Weights of a small multi-label audio tagger.
Model: 9.95M parameters, log mel input, arch conformer, norm layernorm, activation gelu, layers 14, width 192.
Rows from block 5 of a small multi-label audio tagger, named by matrix and row number. Rows with one number belong to one neuron. Each number is 128 + 32 x the weight over its row's rms, rounded and kept within 0 to 255. All counts start at 0. Numbers have three digits each. After the name is the row's rms in percent of the matrix's.
After each neuron's rows are labels from the 100 clips, of 14976, where the neuron reaches its highest value: "strongest on" is what is common among them; "loudest band" is the band of the loudest frequency at the time of the peak. Only what is clearly more common there than usual is listed. The data: struck, bounced, scraped and rolled objects made by modal synthesis. In brackets: how many of the 100, against the usual share in percent.
# fc1: first MLP up (model.blocks.5.ff1.fc1.weight, 576x192), inputs 0-191
# fc2: first MLP down (model.blocks.5.ff1.fc2.weight, 192x576, transposed), outputs 0-191

fc1.249 085:169129141079107126134136138169129164129116121183079064137113178123148098136125114112167164122154123142122165116102185158155152121122180100093140165158161164115130186147158122159109148108104082125117209144195216161066127107106115132108177117097102134170094161139145143109141088151227102171093114136129190163143101093123111175164151177145150111135185125108119137133027131104161107138147127113130073081140114128126151144108114105144175064151113218166156187133112117115175159122142154111152121137119080085139124148088157146074108120072158085193129104145109138075118141147127101120
fc2.249 093:102081094164136147122088146102130085175152134080154177114095124114158149128157123125127101152139135130117116129111110115092076145102079169146124101133114075122131133160130181081060102197123174114110079080072117072175180112144103146179024178100154123104124179126152076145145136127061212169182123116146102072127162145163128107095128089126087175139077178087187134132162126144131130113133111153141134106136151079155088151089128101075097179104103085120122093115107128095075128150087181127089163154143147152152101092184069193163112118138127165101146159128116120156146108136102111129
strongest on: bouncing (88 vs 20); material: glass (36 vs 16.5); pink noise (29 vs 8.7)
loudest band: 4000 to 8000 Hz (27 vs 4.7)

fc1.83 094:104119136119084130118093083128112109174079114185114112138170148114103177154142093171177051161112103139140187110111156177144175083067114133122109121081213167166110131101128112115128157159111157092132161156158109129119097131124099102102091116172145132161145107143152134114179051144136127093192175131124120126062136194149125168084157132216107088103122045146106146121145166093164099104117150112132112081082099096117138100156111088167124164155058136096085131152178078100123104156155144206093117124153128107111124090198100126115177067105112143146128144165125155117163107117117163130
fc2.83 098:110095149098106143154172193105143113151138212041154128125108164158123125049141048119178145135166095194113084096109057146138128137166172108149124107173139127147213069148166133150173124149105150177130130135145147100143179052115103081128120101104098153138176157121111083160154137160142112153121079163126152113131160138149160187142118079088147166114124129146117099174124140132087139156166136143135158119164170143175148110114132177110129108132160093121130119162106161121101177127046146159161108080163092106165143163107145129123112133129157128082084114098113148172072153081137206109
strongest on: closed tube (100 vs 13); reverberation (80 vs 24.6); text has "reverberant" (80 vs 24.6)
loudest band: 250 to 500 Hz (41 vs 19.7)

fc1.401 115:109118107158159113141113124132107116122168129114153155093155117125151148179152118095068114169171103142140170162142121085153150158140127103122197152142119044184123181176088170158092163095089109150125187106125110106180180101131117099157081170120120154159116125144144136142160134160116109099037133184154144176117128088195120217150107162069095135110118141105054101092128064166055094153108121117128088118144128124167164096148151147136116124138074061161102139097146117108149069158116082139155129130149098129172174212121182151188088116147148131098112121146108080135128161104134117113
fc2.401 097:167149085092115172103109092104147152142110119127162075132111109187180146145118120160088181163146172153121107135183103154108178140116214124205137105127127121061091168136180146164104124104137114193109152124133117174141137102101141095116081131136132153170116138156124113134099213133122133081138192193046123126083224086136188151126128144159142119096082085191142130090116117132089146131085096127107123157144120100112206115157160064135152127153117115133153141114189117123155130099136137071106144114096142158110122122123123120081147139073135187166128205143145128086118134140085112095
strongest on: striker: soft (90 vs 49.8); reverberation (64 vs 24.6); text has "room" (64 vs 24.6); text has "reverberant" (64 vs 24.6)
loudest band: 250 to 500 Hz (41 vs 19.7)

fc1.342 099:135164133146119151127162140137136124122097144085100082087178168107076134163096073118084131111115136179111179136090120093150186085145109135090131120085093070101160092087084104161148152155106139129101117096099111107130147132161171116156099131129116161141106142099107184096111166109106158101057134130150165149134174117105136156129140094096093169106164117090152170109139128149116097122108122087147102085156141157121148208193206131124129152145108161141134148121171124212134031104167114084031121190139117073085179114151113183160098122112124091086102159076160177119145165130119154079
fc2.342 100:112117146125213195213111070089107076087140196130159133135187115169110104119126124123125089095171135134128117201112189131161083184107174105118148118161110120147111060156064157170180148147112134119121163126104104073154115126149171175103122142118140118116120122159123129111143148083107099103114182137081143112152087120101121107132102135042112077149162076122170085121128097156157167113145166147113080133119174132114161121141071063137145127107138118120116121127168169136180089129168129129122120158180088196151141109125146163165143123122123080109086063110089063088073143091118106134
strongest on: reverberation (68 vs 24.6); text has "room" (68 vs 24.6); text has "reverberant" (68 vs 24.6); membrane (50 vs 12.6)
loudest band: 500 to 1000 Hz (57 vs 21.9)

fc1.459 097:160159092104148126105165190157103142162151094120123037144141122054053111150117114099151102114149096090137078109070129099110148150155125116096097068145139163118117130100094123101132103116127162104102121167149071097151180162120143131139104127197157089159101136144089094171120164136123088072103097122144127098172144142112115124152107080168118117154163135158144083138191079126080185166106067094165109123152133212165095162087167106125159146156113140175095166153106091114136170130156104117122111092084096188142120096137158154171088051143061099126167111122125155127076161184132095141
fc2.459 101:061094104101141075091131141105130053135141052112174180128138167150102067111143102109097150124061152126211138142163158165158079134129088162143125164088103118092121140142153165148100138077140095136140131116056137150096159132164087138109127082108113145122156095154104152136146111097140149084065106102069153137135152089126165101058170202091123139123114054148089122119132159127159142098112149134128148112077099079083131167129099124135133064124165131076132080063145171144141139108085106164115184120126166098094125151111099157098108171173133197173080128128166145143166148117150093163
strongest on: plastic-like damping (75 vs 16.6); repeated hits (68 vs 19.9)
loudest band: 500 to 1000 Hz (47 vs 21.9)

fc1.115 082:087120137071119158158064071119154161181190096107129126101086132111148109074149090076148159128130090117132140087151097168170138130112116137098119127146088127123138091135127134124138114096124139178148116196136127133089090120095104096145094146101140107083081133173132140056169107127115081114103126118141108088172067187133076179148069151136154141129145106181137144135068154132131028126100128092128092131125156086068174087080130108120100125162138082166069074100091121137161129200133114132191082135149093069148086138092105144064106134127176084124121130119172137131119142191139079098
fc2.115 091:114143154173118087137126183158111114112074181108121141157115141145106163143097189123106081169131183160175101111123147173057119152176156122158152176151149129151129145182079125118121141189162102075122163063135146086130170131138175111138100166147160104124114150105133100161104127136095222183183140125123149096145179093142202104092136098139130131156158163091148122114136133069128166063130131155140131031139082161154144115117104187070113091113089169121162153137099107109099133098119133106084171123066152158129156094141140149207103105111124183108118131123100123170145141100095190146
strongest on: bouncing (68 vs 20); pink noise (38 vs 8.7); shape: string (33 vs 12.8)
loudest band: 250 to 500 Hz (40 vs 19.7)

fc1.369 081:186162140114104118181150151088136122140175132123155159115176131100108139133121200085205124132155150113151137141143108175077188131137096086108175135125194135162128093157088175158146197150124136160132151171180157167093128114183146150097094130145170157106162147137164174142142143124184132099119144132180160104156098150106110138144102139095119139146125146165156151127128196129104130086138122163201117113135119156132206107074141111067139163198114150156136153167157130107109147172161164127146159137113096073070137116114145184216119155134125183138097126119187219137187159105127121131
fc2.369 089:111112094162138161088126133136103101152107137117129130160136131178144120125139069145123120116139149158106125133085101128188072097149131140123069113121053129155126147163169053045089068052107123114087105100099085120114118123091126105172106155160111090168134092181075100164148117110119113124157105102130149176123145119106147156115183132168096124079112109048148081104118075120141172114137139123095102122065134092149112120162134141149109091101176114174061143078129117131128133121085092086131102124115108153163105136122117053057120082129192088073173159055057138106140118169073144131
strongest on: reverberation (94 vs 24.6); text has "room" (94 vs 24.6); text has "reverberant" (94 vs 24.6); medium (71 vs 32.9)
loudest band: 250 to 500 Hz (45 vs 19.7)

fc1.483 075:109085144116119111087128171104152097107097139097089113138150095178163137158073081133167090204175080153172125187140147130121137093081149081152074107165127128096124175145141155185062117124118081088126136122134127091122105125139110131139132184103126115100160105137165119164065165086134086110153080114196095124149161172125155174140077146181120125163059084146171124219120095111123156095109091129124140088112104142087164114100118175126128141120107178151131113068158143082156057090076111141186127154089113111164152108136105123191090164096109107056126146100107128108147172123088127106
fc2.483 086:173117115150177167140149135146153152132157137162161131110111154080153097144123116086141155114073094094099162095153135151115120200146137168084174124173130137145162103155138109086141143197108115179084115169100159085106160130132161110141166171170145146169143096148103174078201104148105187127114147163136133120112129094174152155167163054164110107064137111117135134063170104118150122160110114081128087193133128112194102113125133081098132120210116079173124152172113079167050093143119156122127145127139116135164152148155164140094120082120113175212047114144121135086115135182144138151
strongest on: reverberation (99 vs 24.6); text has "room" (99 vs 24.6); text has "reverberant" (99 vs 24.6); quiet level (71 vs 29)
loudest band: 1000 to 2000 Hz (26 vs 7.8)

fc1.283 082:123178119134153174153105162132151136118113230152099116151185121092149124112113118128127115157115115184175144133129162128137162064171157139163142071115125153075090121160162085156130168121146127141141160160185202114170134159083104112106166150182134187152164102180140121149129185190189140066123137119194083099134188157192180092127141127116149127188190129119111121109137110099175113104101158106123084198161158130158120128059154118123203103152100143138104111151187116080165143129159157117180175123138141126142114061127129117121117137125104162130072136101146118163102154132108146154
fc2.283 097:178120141134159116137136182107098112158177081182157124130113170173107132147151201134131147128157146107112129147171167120081165186089153139135144194130146118156136110131097193102134155150114174123160144183078098136106137088201150106123095179071132134111149180105141189077145122109097102162112139129132152157167087089058093140107119144141080153074120173144086152155099099169111133176108121162150187093130105136105134130152163158154094147098195115137191143147107142180101157158110135160078118157121103126100163218143072175134150167114173125140172146142082089075172099153167139109
strongest on: plastic-like damping (69 vs 16.6); scraping (50 vs 19.9); shape: ring (38 vs 12.6)
loudest band: 250 to 500 Hz (43 vs 19.7)

fc1.200 079:145115107163143069171070131142147089072066145132171135133122122070070126084071100100137123156119180147151125101127164123103150225135152144148104155137105194058142173132146178094168124121170144149107090163145095128171147118177083121094223121130120149120184117121160212185064124136157153114135101138156177124090137139138105101145162120132164150099130155154156166145137152141147114120118131103101141153080170109134190122140136117161152172097167173137111088112166204105108195082101088166095173090110124146084139127112129090179152110158110138151132115121195123140151115117116144163
fc2.200 086:117069060108156148078167133124164131153163102094137140165194139196182154176133153129113127112171083093109145090139118151129124070132167131121143092115132127139129087122108125178074113111112118087182116183070149147111108140100190164135080068166157164109137152134095150116191161169109088110110117157084080166187144145135157103120194131114131093166113091136087131125149059100078139132179116116140105174107171128154112078121207105155165101154098089142148101139126135130140121159125123141114166162199162140158112140143145109119084168101087103084060134119145135082076140159180066111
strongest on: scraping (55 vs 19.9); ceramic-like damping (49 vs 16.3); material: wood (45 vs 17.5)
loudest band: 250 to 500 Hz (47 vs 19.7)

fc1.38 100:144152153121106114126158103152108165142124135165138095139155146196200079080151083110112067161119094201130088102136095064110100098132135123162150121069115105183071128153143138116190182135185101128113130147148116126150173165099137134060134105075105120094112178148146131099076126142085124131086139151128125155111166110120126155044135117089132155116162144106192165157141102144140203134098188174102069149106108155105109184109121160106132175140118140070167139190125152183106104120128125129086142135161101145176093101133114119150129094136099051084131171091138099123177077181082129132
fc2.38 100:172136109158107126135180134163136109148070113169103077134117065090074144083144166134189165150181106095135117082170159143120117090139135064120179100083136162044100139111158123119074144095112150109155160161113058150131132172090208127082103137195104117118117181148112066108084134157081131157119075106101126090113134159151173098133154123102110148091108094117091120122122061084142099108145068112133130117081094111030141142113093111134121143110146157135083168109130134103136165126132138069113116119063148123100098087173181146110136070122125191133121156131161105093126157154100144163
strongest on: repeated hits (78 vs 19.9); reverberation (78 vs 24.6); text has "reverberant" (78 vs 24.6)
loudest band: 500 to 1000 Hz (53 vs 21.9)

fc1.350 117:130100147137158170108155048157130125170140130144131108147082145075152134127129184075133124126185115090124141110105152160064140117109089128106100159133116094199079118117192158142150100137166179107099115150104116063171182154133124099108131096135072064094082160101178155119123124124102220146108119110129101195098192173116105129154146096126120151157131186105116173124161116166110061068100121131051125076085159145099090124124158174106122110094079099128130154173153131142139109091119170142110100141110119113046093093093122165146162105165112122150093186126134133136102080106126121071
fc2.350 102:183109125177157112121153107079095139080128117188150103189128169130180123105133153133120077118152135109119141167114161086102124116142107147133124119089138098095111134096108046127101115136105152088136114083105175140153112072178109155042150077158074161106171075101072117135075102070125118136070134106178132105109073188130128131082131136084123148170148124113140126191111142139135137134149093108131153073147136139151120176123119161155125135175144084058011121134143141090128106114161108111157098144118165153138064127105118165084148088110166165139075114121083118179195134068138121135
strongest on: small (89 vs 33.7); mains hum (74 vs 8.6); action: bouncing (53 vs 20)
loudest band: 500 to 1000 Hz (52 vs 21.9)

fc1.22 086:124073058046145124127115090142160137103125134111141117164121195127131100132120095151170124131074140135148149150125138176167166192155149115162091116141141150050123168160136124133064169070093111182111120153140129162120120172171109131107089166145119095187133197144079147122176091195169141129075157175136119101152140159130160180144152102171081130088150131186146110163159105152133123030185137177142149179062162148160137137126124130121081102128170169117167162156088154162117149128118153121127110143081127164129123087143154081152140142143141159154149077097160179090144149195130110142
fc2.22 092:092119128093100155201135156159100094164090130154136138146142152163118127129126137073102193118149170106174097081166153132147151123134107170110177157128165127157175098079119108172191041128102084111143146166087076098156135101122146205143156119112121123063109074153153142155131154077138106119140058155126110139114111103135056136124167172085221161154102124122134150150139155078158124127079117135168112124126092157132145133157143105180173138172149092153091042083170147135098117118092073139097115129089165141124138178185149124143174147109099161089202134111168123152123147139113102109
strongest on: repeated hits (59 vs 19.9); bar (49 vs 12.2)
loudest band: 500 to 1000 Hz (55 vs 21.9)

fc1.360 098:157104132081166116124158068148124099110121074112133156160123152152183151069144170112077168111110094160123116123184139065091116116137132114136113122153107157145151132168127131128144104145080141127079156141129087135169141127079122104122149108154211108154150088188040145112075159137090130181105036149103145141116103149093132104133135130078083107082141151110131203147101076112101123148183176151127142090166109093154161083073127134170090127100073181160081140071100133144143128098158105125131127129156061137072105155102079155184147108191124112137084078125088161126101081104147148113
fc2.360 098:100157122088133141116147144176122067106136087040091111106178098172126119108060136146097168129137115102150122143123098119110108146065090131056104128104097177158116123110171095154127126066135167184102171142116159127126106110073158136156132088088122087154109156120083098165124146127104071174109180094151165146110052083112122106165155141183128134134169135144083156087184186135174141128113129118174090124158136096186178133090135089181076089121101149142179104121115052076115156140154138155129123093098180149132157100094112102149073118152085073158126113109112067141091143108146140087
strongest on: striker: soft (96 vs 49.8); quiet level (83 vs 29); mains hum (70 vs 8.6)
loudest band: 500 to 1000 Hz (46 vs 21.9)

fc1.575 092:089087112113126113149097124112185185199117120080085163110119070095085108101098089145118111143153179108113131188129099106096158155143106131101069140110136088090121163125136114143137161084059107078101179171165082063089138137160168118168080130144109150137141129092119150112089157103109126104127118127125099092081062174147115120169173096129099132108081144077067089103103149064124165141150094144094127088101165129121134134135076059173125078150129089100157084155103110115109192059155130128090167166107096178151107058141138128108146101135111123090079111144143137091102133189105130077
fc2.575 086:140124143143071153142114137175055106066126135151169066089133097172143133122127093064113162119076174095117126127140127145172049101085079136161153129118155157127140082118115094072102096081141090156162055131055110156187102151067130122115149142109114095108119185156099109150191114183160112140119136121092089152164191079112162133081073184115175132099186095153120151137179092151110114083139148126091103128130135102117119090139147132158130106097150119105140164128171110112154092143188097101187108089120173126099145177075137127132150133115124087137153145118132110169093120057127102189
strongest on: reverberation (94 vs 24.6); text has "room" (94 vs 24.6); text has "reverberant" (94 vs 24.6); striker: hard (93 vs 50.2)
loudest band: 1000 to 2000 Hz (39 vs 7.8)

fc1.545 085:161101099085121183142137121131083094130122220122056187199143139038139193116107123136138111129084154131147133135050156152146122073105101113100113135069181122085128123107143131120113155140163199107098116130096115082109117137137105125126165178100108103084074095161101119080099144131089119106119128155106065107104101071125138091082164105111118132122127094147143101147109079133152100068124090148149137108147138125145126120136112121113104164131101067176107104114184129116096131078120156112073142086103094169111127160143129182075148100055104130108159041091135054117131130119081094094
fc2.545 084:149115062110149097118097123104198136091154084148211123098154150147087090183141115085097134143083124124153134139107135120162110128149146113198167101178152127136153139094087116168172157117092088175229145113147081188122133137083142093171138103154119137131154155131131139162151115113169104132150099134162133144106171121123117206156104128119145151192178152108138133126103176083104144164142154105109188168138153115162117113138162103135164097115108145047174127119045136107155108143146134139121108165134187129171127081099124108190089137190125109173077185143096107105069148121070169099
strongest on: medium (89 vs 32.9); quiet level (63 vs 29); bar (45 vs 12.2)
loudest band: 250 to 500 Hz (52 vs 19.7)

fc1.141 073:096129163130214085112125075130098084149164108095166172109134089113127153157135132073109138072106097126126130151072069110140101148121097077088196090114159129149152076147132092183062117126077167154121130119139158168104143123108058085175111165110155095129130144148139193130114111153189151183105127094154155090110126089127136179075100135132063136130114137142112084090100179122082183135127099069151112119125094118099135123111125084099096107153088105122152117136133117121154131115045193120110142150099075204066118122092168123142145174173128156151107069100147186150124127138088139125
fc2.141 090:166122079146096219166111211107172123142105130169130173162105138156131089110107138138177117172176175157111129190194141189193135117161158148150080159178117138106155173167120169108145156152162105133109147141128100101134127108128198160163121158144126131122135126119100091120090121084131103079095188127200120118113104106103125120182134170194122149138151164088163199151180115151099131136087167169187153148097142156156129141113148170152152146149163131183105138132118097145134123140192150116152160116145134045097170159141111147104124129121132148093177129104066144101169104147152127207
strongest on: medium (100 vs 32.9); white noise (52 vs 8.7); material: rubber (50 vs 17)
loudest band: 4000 to 8000 Hz (26 vs 4.7)

fc1.551 072:156147051131120118170098114043142154072131126175138150089133098149139158108160125100119122179147126153167092114096147133153169101126087181099132095113110113112157157139080139149161120176111125112076054145132122169119069066101152160120108102143147115120099108169111114116131161101122124137087116125106100101143123122081120119109100182157105049167094142111107176115176165084152112107108123188130131090094194103100097172095203118122088113096105124074140113201080150105096147097115144084115094099027169129126149154147070103136103134098114119199108083130148118158163054141097132121
fc2.551 087:135090195129140128112157120138084128132112101120105132105147103121143126146090127159127134056109167150069135093136092127171093133144119132154087176138117169115059122096124105138069117078091113131185178080129129082119179129146083113064126164158072146124088089126079095156069118123130138147180150096156152147105114124148100104123150122067137096035157138112141094150078103112127097082153183112110092177115048182116214106149095148133137116149163149109142146095134077106099133146088143105113168132176066207112099084107186125114180093087155089104133153116099173097150157141104117132
strongest on: small (84 vs 33.7); reverberation (83 vs 24.6); text has "room" (83 vs 24.6); text has "reverberant" (83 vs 24.6)
loudest band: 500 to 1000 Hz (57 vs 21.9)

fc1.219 085:166096138126059154092162085100089150178158190154098106125089072155144117120108098128148155175124107124128122101155109176144143134164151144118176115136117090147062109133124130147160095209124120151071163153132121097157081097127152082099157127131170155146114162155152124141098097096140083092136060110106109159165124076068082133116170108185178141087071163127162129148135171170135131146182128063141084074089134127109084152030136149145130167129120103107087198128110133150145127135100142157122158147130138169162118160080183132174116129132136208079134130105123099171085070132145181128
fc2.219 098:146129155097114106118093164161132151109167052051123048110097167135135152121138176106152075112138072158137114112085127152136182118137125095136181098092080124150161099110166128089108130109083091157106127141143157125070145105099087120151173118158074108094160172137141061141146100180114166218168130115162172106147124116119125096096137114088024142166150114092134062109128099122091102138087108132136163195149163060157140126121107145103142152126100127125115137112120101212125186124114133132129122090092184149163084104090128127079187129125104078138108099072106115089139120152108135088
strongest on: bouncing (57 vs 20); string (47 vs 12.8); steel-like damping (42 vs 16.1)
loudest band: 250 to 500 Hz (43 vs 19.7)

fc1.89 114:099121154079155035143190157130168070108136109124124175116134090117138120102148164104107105133119122137132128090132154072139129069165111084143114150139105197221155129121100123119162101038159101173143136156100104112196175136063155087168130139125088138129158133114071075102145117090120099070151129186116117141101117104140072083130109172095094083103151131186141108148030077107064110114081170131140145152111190084140127123117175141104150119134095128122093155156127148100144095153144111112175160109136101080063111119111132120114104141137114127119111169149072166180116114149124137165
fc2.89 101:139168083086121065115149111155139174137117147132124129092096131156077092144120128140201107135203084137143187127196112099111129114119130158081140174159102098150144148099095171114073139098109138059189096151072139137131101182127072106095133134112120159154162168144100126105090123120081114153136069107125124129118127112135154205091124160159132097165123096098076123124096104167142125151144089133060128114149079101110137137104150049070096115034104123052090099137084143154126156106147151170160132190119065088155127092101183112142139089134153139137172082137133125100129126084092084117
strongest on: bouncing (95 vs 20); striker: soft (83 vs 49.8); steel-like damping (50 vs 16.1)
loudest band: 250 to 500 Hz (41 vs 19.7)

fc1.173 100:152097109088076211072154077132132069084096134079134168154108091095082119103130172132165098110124141136150125078167117151148159090064090091146108166142090166076103139175100105105160162145226077166134066158082126175166144090094129142125116111166198147111142119121113096163114107127160095129121121176128103096134175161111127135095102114143140138131173120118143118132101134188109114082135110125143164110134146068084139103063081122149106095152156096109132168084164181158134092164172150123132144137150096103110145126155119049141135092055180159136098104106102111095122070103167096141
fc2.173 084:118215113145145128107107141112074094124179139149130119133130158095126104148125132121094149079094208118126193167132150111144077141136158110070098117111181146070169165110080058151111100089101193096143177054138099157123146158175165155125172125131080091158123083100093176133111172103145113121177106138089152164134054102125139139144121134081132153099127069158092132101104136073111157091106096130133150104153114164121138161096151095182095120151096133116114094151050136102101166104102158128111091093086152168114078107052135110086106160186141100128114131115157189124079165119088131122
strongest on: scraping (57 vs 19.9); bar (48 vs 12.2); text has "noise" (47 vs 17.4); material: steel (38 vs 16.1)
loudest band: 250 to 500 Hz (43 vs 19.7)

fc1.126 125:085086152103080126183132098092138150127125177152117088151138141169121143143108122115159120101117051125133190158055126157178172085089116132139119100128201161096134104100089119173165177145130155085126151178125114137108108112080136125131095124174117133183146143111114124129163088162104146079132130139134130091028098178133125177094154125236077046171113103151112149102162172091126132128181082119158108125090095105085148093172127114138158131096095119127085167176173090089093156108129108152107103111133116130124130143183123119121153090080096163145125096179179163070141126135129168154
fc2.126 104:114129098142108115099174147119119163167160097111131103095113150157112095031121147125131082165154090090075170088139138084132074127115124137111182146117154189133111188128148208119164157160116153108154173093161094116138153083141157129096088165144069113184091159128112114143141170129086166093160098127103115078177186170122089144151158122121109165071104117166065185113054141125118079072125062097118100150158152129125144169149033159207087120126123104150085083170142139118120141120131147126129140107165138112115138130176159113117114130164126084168157139157110153115156145060134130092
strongest on: closed tube (99 vs 13); medium (85 vs 32.9)
loudest band: 250 to 500 Hz (46 vs 19.7)

fc1.341 108:125147153132133103113198056182144231094110129111122117100150097112113188140174149157079154115132065087073139104136172142148157136144187141061155140127131109092173088090124116153123122093144119140158142201046125157110083116097145149136121167086124158151170162067168129099160058129120140078088178130106090147126163120090096079120080081081126162081160195129150120108158100110107153131095077134146137123210172098106148186134122135117102121171171117134132147105197128140116096104134109133118156149172120170149165138147122126158154161112095155089129154117116087165086127139157133144
fc2.341 102:143097174150154159115169175125124190117093117149080177172084178082121140097122088115136120207178167127125145046161093185099126134108147111149112126126130102075132156188154138178120118144175123100140130115153119140141138099141172124114096136111120088079147127149167103139137132143103133110110162105156092119152135112131155221117092106123162108139089133101149135145116169133160104145143047187067071081114165104103144197119157170162095172122095157142120135206111132114105116175112163160196150153116120129167089058171123175191147095115111145111106199119085145121190145135122146152
strongest on: striker: soft (82 vs 49.8); string (59 vs 12.8); glass-like damping (44 vs 16.5)
loudest band: 500 to 1000 Hz (44 vs 21.9)

fc1.122 100:125165120163089151077153117101099082158122140095151128148162154148151128106091100129151103096119121178162148125172117075131044148072149098136124085085116125144190150143104111146195145141128143159112150174122109102141127133112142133140132095132137103085166158162146168150106133116108151113127173108091081157075150097159125128124096178145067198191099191103116110111137152163097088185134077136134065081111110112109140094078185156068153107086125158181092145156067207156141110109105130089160194129067091143098116134131118064160131156148145089134139189114082107112151060114168150126
fc2.122 094:106198090090052108140111154116089187098176146093136126088115149178159150136138066111160097103145129150073120139186188113101100109083072150128110108156147098101108127119093124153129159111165105074236186100159125170123134136142089119153107061108132138088179121095113116150043124138133141098128155159108130133176120128180107166079131106113095195130076124127140135153085102127139141127087114113149134154109150127076130076109143130076169138144119109122139073157156127084164086183042146091167104062098143071144123081126154154131128146150128141161100165123090124122156085114131140167
strongest on: scraping (83 vs 19.9); closed tube (50 vs 13)
loudest band: 500 to 1000 Hz (55 vs 21.9)

fc1.148 085:121119135167087143185125094138084100128192178078121181157122138126140181123181097130153096064100150116133117134064136123146115108129194122151093172165111178060128083126088103079122170196112111134121159129116089189168081150132101126105153128143079151106126125163081177152109162137133122083096160113125170177157131145131146108129124142174120109088112092124143172126136068092145097133127154138102132127106132090148105126152154078143161117174115078142112125151178055170151125176149167094137120201098078144195143100187146149191144084116137148066144146110096079090153135122120211151
fc2.148 098:144134072148136113133172097102105140073076112197112147114150118110106073139123132125106117141215139125106148145174148136188118102096085109135074101086149098113111032154094156166137134089165145095138092123108114127064142109107090109157137127151180108110093137116115119121135049062135077150177117079101097100143123144080141121119169141102135136098178177198068125105097101123120130107147117137145148139095173116180122163145094132146100084151129101057123133128091158128103149079068068133177181135107152133062068125091141166073114159173123098147076161145154137155087073129105116120
strongest on: scraping (93 vs 19.9); small (75 vs 33.7); thin (high-pass) (45 vs 11.8)
loudest band: 1000 to 2000 Hz (25 vs 7.8)

fc1.362 078:100157106167144094147123140088095110120128100081115134152133135133094078142106091172142142138147146112127113092099086106160129109159122202129086144046129124088109162112100140145130173069159142070119136124114128065109125131127125118168147120142099135155092058131134092125172137168154132114156159061156162122134134103089124100109099127139199159093115130101112110116189114084132148099133138042105197102010079137155103138052134137156145127176126123177116092130101048164097117154118118108144145123156114142167120123097119063146146109195088117147069128139136144168219101076153108132
fc2.362 089:155171189106103123116104097119152144063101187176093169069105104158177183149152117097104161102079129087098159144135130180114123073107135097116128120176159128139119127156118130132167099145086077176146101132128090177119152152145139123105093094174126062169111161186121133152092129109159117174072083183078138088112109139106161150109139086159126105141110132208127092136097096141145137134156124170149078152162136113119127118182113118131196150128140116047107187122147188078160177058124119159077123145129108110094114143132162168137140112087126097090168169154136102064075107173086099141
strongest on: reverberation (70 vs 24.6); text has "room" (70 vs 24.6); text has "reverberant" (70 vs 24.6); thin (high-pass) (48 vs 11.8)
loudest band: 500 to 1000 Hz (44 vs 21.9)

fc1.124 106:110174099138150085129187123125083137102178141076169165018140118123153120137142171137116153113162130147149100140096184138070111130162158125096163162150138093126122132123108139164150128108125130100118124123095157071145120135142113163115135124085106134096112104107148128093068186096142131211111106137130136164139113069092125052163110105042157194139140165160176123151129109171121158125101168097110094117175142147133163153143170161194154094113174170096178115088081128161181173126135133111182157124111152161127111128073185085123157121098178119105065166129102112136137125172193069099
fc2.124 108:114124176156113112097121192091144164132097040145142116135155067072120138142152114091127156185178140172104116079136129142133104102143162150128147122172116162129146154085134190112122135156156143120092161107127135152123156178189098015096128103208118092150161172110118125077099131161069138164109086166139127106136158143150138113123185136134133130111106122146090172145151130127091164132156057095181093043128172088135160141117119088180141096147134107134100087171170145058149148138150119158156196147125076092107183106162171065119158142146115098090141115121134126141115110122116184094
strongest on: large (95 vs 33.4); membrane (84 vs 12.6); one hit (43 vs 20.4)
loudest band: 250 to 500 Hz (49 vs 19.7)

fc1.537 086:154144098179070145041113108102173114055089109133113077144179081125119157118086162183119145123159151117112102141131126151146133147153128106185161095127143138091128158123146180101191145098143137089098097128102146124153165093127069128084128119147142134144198137156177113127125115109164104132171172141121123127148100128129126089162113097113095064141091164080124059150137142131153115160171110137083103107159074170165148146099092097168102128102107151168148092170121139107124089132082120087202132094126168134100188094093069140127059215165122178184165101179103154132123125159146182092
fc2.537 086:114124116139133141110175181116121225117128105069146171136075109156120095126145144180184120128085119176119091122164132123112090155129107164130123094121099134133185166105171093192089193170188136170099164119112103130105099144148181177146089149115103142110140061056071110145133136180089124161142091120163151091116102060135138105152106136151185108125163166210145160093173190153051134165098153097145144142140126086124103142128137165155101150103127143178134170133095101208158121115118160150158132121128116162130137175144155120123224104112109060138149139147117106128106122118144103147
strongest on: reverberation (78 vs 24.6); text has "room" (78 vs 24.6); text has "reverberant" (78 vs 24.6); one hit (60 vs 20.4)
loudest band: 1000 to 2000 Hz (29 vs 7.8); 2000 to 4000 Hz (26 vs 4.1)

fc1.421 071:184067148147102130153105097099079150065082149169192142187110129092105128109139126168105159118094149092080121114067132141181096094112154132159113188096072132107094120146189099111131140156168109169126078076118122089141106190146099145120143147129141132098105125147103070089148088103134124125132109129116116111126112135097105125117091103187125147094079114136102082088105135070168152106190085112113107111141074111112097101096140083048128079149054071158138137130112079138110116087074121125151114182189053158098119146149137092097114101102068184169124100158137086133093162107091137130
fc2.421 077:182162134103117127151181140133162116139149134138086149117126097129123160168119098136107136105146131198136109089124118084123143106118129135111085037160156126113106111127066147125095140096090109124126198138149099158059130051100079107141066084147129153113149079101130196157053117131179104157124140141163162147098108125115140131110179191160126073126105172118124159092080128194129106118076147155156162125138160141115133125131106192188145116104127150081137164118157130079152109120169158173129142097053174108146118130095122105175166121133146030072092095116078130128135086178168092169
strongest on: small (85 vs 33.7); reverberation (73 vs 24.6); text has "room" (73 vs 24.6); text has "reverberant" (73 vs 24.6)
loudest band: 500 to 1000 Hz (50 vs 21.9)

fc1.104 090:070185092097136141104112131120136156167133121203138100105147079148158177143177100046106138183114120105130140132133120165157149126196126112101152131135182157091183128148088147109124145158122106123114136123117140174167109143144090099111193114162085127120101064177125089122125126076170175091103089129132098087092102123142130116140116146080105165143153079206104119190167102172096115138073128083179120134175121086151114149096138176124117089208097096131136141135061166147140176143102139084151171124082165080152159105108119196120148138157090137142098134069142093118175114070087094105
fc2.104 102:186088148201118057113107178144143120156160111091167105101138145143203142107058117136120119112081097131138084100100154072145052130082057111138135144117169107142106121075153153132130073104091161113153106139158117122093112203117143118120135112101157104075082150115154155135126114142187094184119124084139121146151111138143144125107109212158157097171134116082110157057151156126103137125169132200088114168047096117179154154099136114103151126093145152163105084142197152137110165132166054152103123109128128096177129116129100120146174115094141134148174144131122118161071147169174108119
strongest on: reverberation (75 vs 24.6); text has "room" (75 vs 24.6); text has "reverberant" (75 vs 24.6); steel-like damping (52 vs 16.1)
loudest band: 250 to 500 Hz (44 vs 19.7)